A small sound classifier, trained from scratch: 22.6M parameters, width 384.
Rows from block 5, named by matrix and row number. Rows with one number belong to one neuron. Each number is 200 + 40 x the weight over its row's rms, rounded and kept within 0 to 999. All counts start at 0. After the name is the row's rms in percent of the matrix's.
# fc1: second MLP up (model.blocks.5.mlp.fc1.weight, 1152x384), inputs 128-255
# fc2: second MLP down (model.blocks.5.mlp.fc2.weight, 384x1152, transposed), outputs 128-255
fc1.953,069,197,214,251,152,131,169,178,227,142,282,215,107,203,223,179,206,233,168,241,206,194,221,186,225,185,144,172,142,219,215,176,181,179,180,209,118,179,229,244,211,218,141,216,169,211,113,223,127,169,223,192,170,170,245,133,177,221,224,232,255,144,246,228,172,221,235,270,255,136,182,257,146,202,251,192,144,138,208,204,195,205,242,129,315,135,278,204,116,167,212,307,185,288,133,123,235,121,165,132,175,161,239,247,161,204,183,185,156,207,214,264,266,214,241,184,252,156,165,116,220,217,227,208,183,198,267,180,284
fc1.954,081,144,237,181,158,167,212,232,268,171,184,198,184,130,190,132,239,210,170,188,225,179,166,227,218,257,128,174,213,226,221,240,221,200,144,184,238,198,199,262,184,151,150,299,164,205,256,255,213,197,202,198,173,292,188,217,218,181,216,224,142,246,245,209,191,146,164,194,313,243,218,239,179,251,239,186,239,180,281,219,177,174,254,123,186,237,217,205,197,211,117,222,206,194,184,241,206,187,216,59,166,248,147,213,212,229,250,190,229,228,275,196,174,233,229,143,262,178,267,190,278,179,212,229,296,127,176,235,207
fc1.955,098,195,172,138,176,256,218,257,152,238,258,257,94,140,187,209,186,190,142,167,222,286,138,226,190,278,214,265,151,219,167,161,297,167,147,167,230,161,209,209,256,212,158,173,248,183,239,175,187,279,161,144,225,181,192,199,208,273,251,174,245,214,225,170,229,234,165,302,174,264,209,151,196,190,176,245,225,271,272,152,189,219,152,259,127,242,248,262,217,204,268,240,227,138,248,178,215,290,235,203,252,135,146,248,198,184,168,150,175,175,170,254,220,259,215,172,179,121,209,225,240,235,252,206,152,216,212,284,174
fc1.956,088,172,115,164,253,261,185,142,226,196,187,275,340,184,203,178,177,252,137,180,182,230,179,200,203,229,110,213,192,170,179,233,177,160,176,299,167,213,292,149,289,240,151,288,217,186,156,172,156,180,193,214,179,259,224,312,185,202,173,208,130,185,260,176,170,137,224,221,196,200,299,198,222,180,133,212,260,214,265,222,200,150,198,238,154,195,195,142,239,179,196,218,220,208,192,230,134,266,145,140,184,220,159,202,178,215,199,252,184,177,199,242,210,233,186,212,167,189,230,231,168,130,181,176,219,249,204,234,258
fc1.957,068,169,186,193,241,242,136,234,235,187,211,259,46,216,283,209,283,220,149,265,202,195,137,217,128,272,252,229,216,189,197,137,259,196,178,196,193,211,163,163,238,227,113,197,280,146,182,226,251,181,243,121,222,226,214,148,225,168,266,267,231,154,239,133,184,195,189,125,188,167,238,180,159,202,178,105,176,190,173,182,247,224,163,174,251,200,217,220,142,188,178,249,264,232,180,158,191,255,240,235,208,203,236,112,220,250,234,211,219,251,249,261,202,219,161,136,213,147,179,247,160,222,217,179,273,201,189,127,210
fc1.958,071,235,154,251,248,185,247,216,198,145,186,201,207,246,184,196,246,247,161,215,139,189,271,243,217,205,196,164,296,218,200,162,244,188,146,213,179,193,126,231,229,200,176,195,236,256,165,258,247,159,131,242,124,255,226,221,194,253,222,162,236,131,191,121,222,193,234,256,149,233,174,113,201,146,178,264,198,217,182,212,239,214,182,210,181,199,223,254,203,204,260,258,251,218,144,187,125,241,275,245,227,171,178,238,202,188,257,120,195,185,188,165,160,182,239,163,174,184,207,132,223,237,198,225,227,153,170,127,156
fc2.953,085,207,301,228,228,191,158,186,225,129,249,235,135,154,270,178,264,241,205,233,223,252,177,239,228,238,224,166,168,157,204,131,160,230,187,235,175,173,245,166,244,155,253,228,121,270,171,238,168,208,188,177,256,214,205,120,179,229,160,186,276,185,184,299,144,208,200,238,309,226,120,246,159,229,206,217,159,158,165,244,155,133,296,158,234,188,197,201,159,139,145,258,209,205,215,203,158,174,179,144,128,202,244,242,198,183,202,142,226,140,161,246,274,230,274,201,232,189,163,132,220,202,231,222,164,189,216,165,267
fc2.954,092,169,258,245,138,239,266,262,214,157,208,186,146,186,263,197,228,252,212,138,241,127,113,213,223,253,187,189,195,141,159,246,266,256,124,197,216,215,189,188,165,265,217,231,206,206,140,195,229,188,238,238,264,256,214,291,259,140,213,233,109,203,185,247,183,177,181,201,305,208,259,207,221,196,301,185,249,238,240,206,188,198,214,180,180,213,196,171,147,202,167,218,225,167,265,259,161,224,225,122,201,218,193,265,150,259,155,168,197,246,179,255,146,198,186,174,188,168,216,202,261,225,193,147,288,152,127,154,168
fc2.955,090,241,157,166,189,233,249,228,243,180,230,238,156,180,235,175,200,175,183,183,177,243,117,203,218,227,171,209,163,232,211,203,205,258,151,171,221,167,208,252,156,175,197,243,153,156,116,237,181,309,244,130,300,196,226,117,210,261,245,227,241,207,215,269,244,161,139,156,121,152,257,182,213,169,194,239,234,250,246,243,183,236,187,358,208,288,154,203,122,273,224,122,97,187,231,143,230,219,209,189,266,151,148,111,230,194,231,136,246,167,147,215,240,144,205,258,222,175,201,163,258,203,187,168,245,143,189,266,243
fc2.956,093,138,155,185,236,179,233,133,274,163,179,300,288,195,230,174,204,240,125,165,183,217,146,192,230,197,154,149,216,176,152,220,214,119,180,232,218,223,260,173,254,216,110,171,242,214,171,155,202,156,144,211,205,267,222,352,192,231,137,181,78,186,157,158,235,180,226,226,165,226,247,248,212,155,157,245,239,180,180,237,171,122,215,238,153,252,191,168,230,155,180,193,183,200,227,209,177,258,175,180,125,194,206,205,225,243,217,239,133,160,166,189,193,211,247,269,242,182,221,187,167,186,218,211,215,206,155,274,258
fc2.957,074,158,199,179,227,221,198,280,261,180,203,283,102,234,234,215,235,256,136,194,174,184,34,251,86,272,198,242,223,166,212,100,187,249,142,251,220,213,175,186,209,155,190,223,257,129,235,235,231,290,251,120,281,230,98,122,176,228,201,268,240,152,179,222,204,149,190,127,261,128,178,212,223,169,194,167,237,209,222,140,205,268,202,194,238,225,138,202,165,173,216,226,244,209,272,190,213,203,188,241,212,174,176,151,201,215,228,214,234,208,255,209,202,210,243,192,185,180,245,229,164,226,198,158,242,159,198,114,163
fc2.958,079,219,154,177,238,222,251,192,230,238,214,198,204,214,197,173,215,237,138,182,144,243,229,200,258,223,183,198,270,214,290,164,249,168,190,133,212,257,156,160,198,191,196,207,230,247,151,253,199,194,166,190,123,225,199,186,169,253,177,208,219,189,132,172,222,161,204,221,162,232,174,167,225,159,128,222,199,239,192,218,209,201,167,290,223,232,154,238,205,177,209,289,193,181,146,185,153,197,210,197,244,174,169,207,188,183,237,128,199,184,157,151,198,132,256,208,159,172,140,218,220,200,162,213,275,215,192,213,137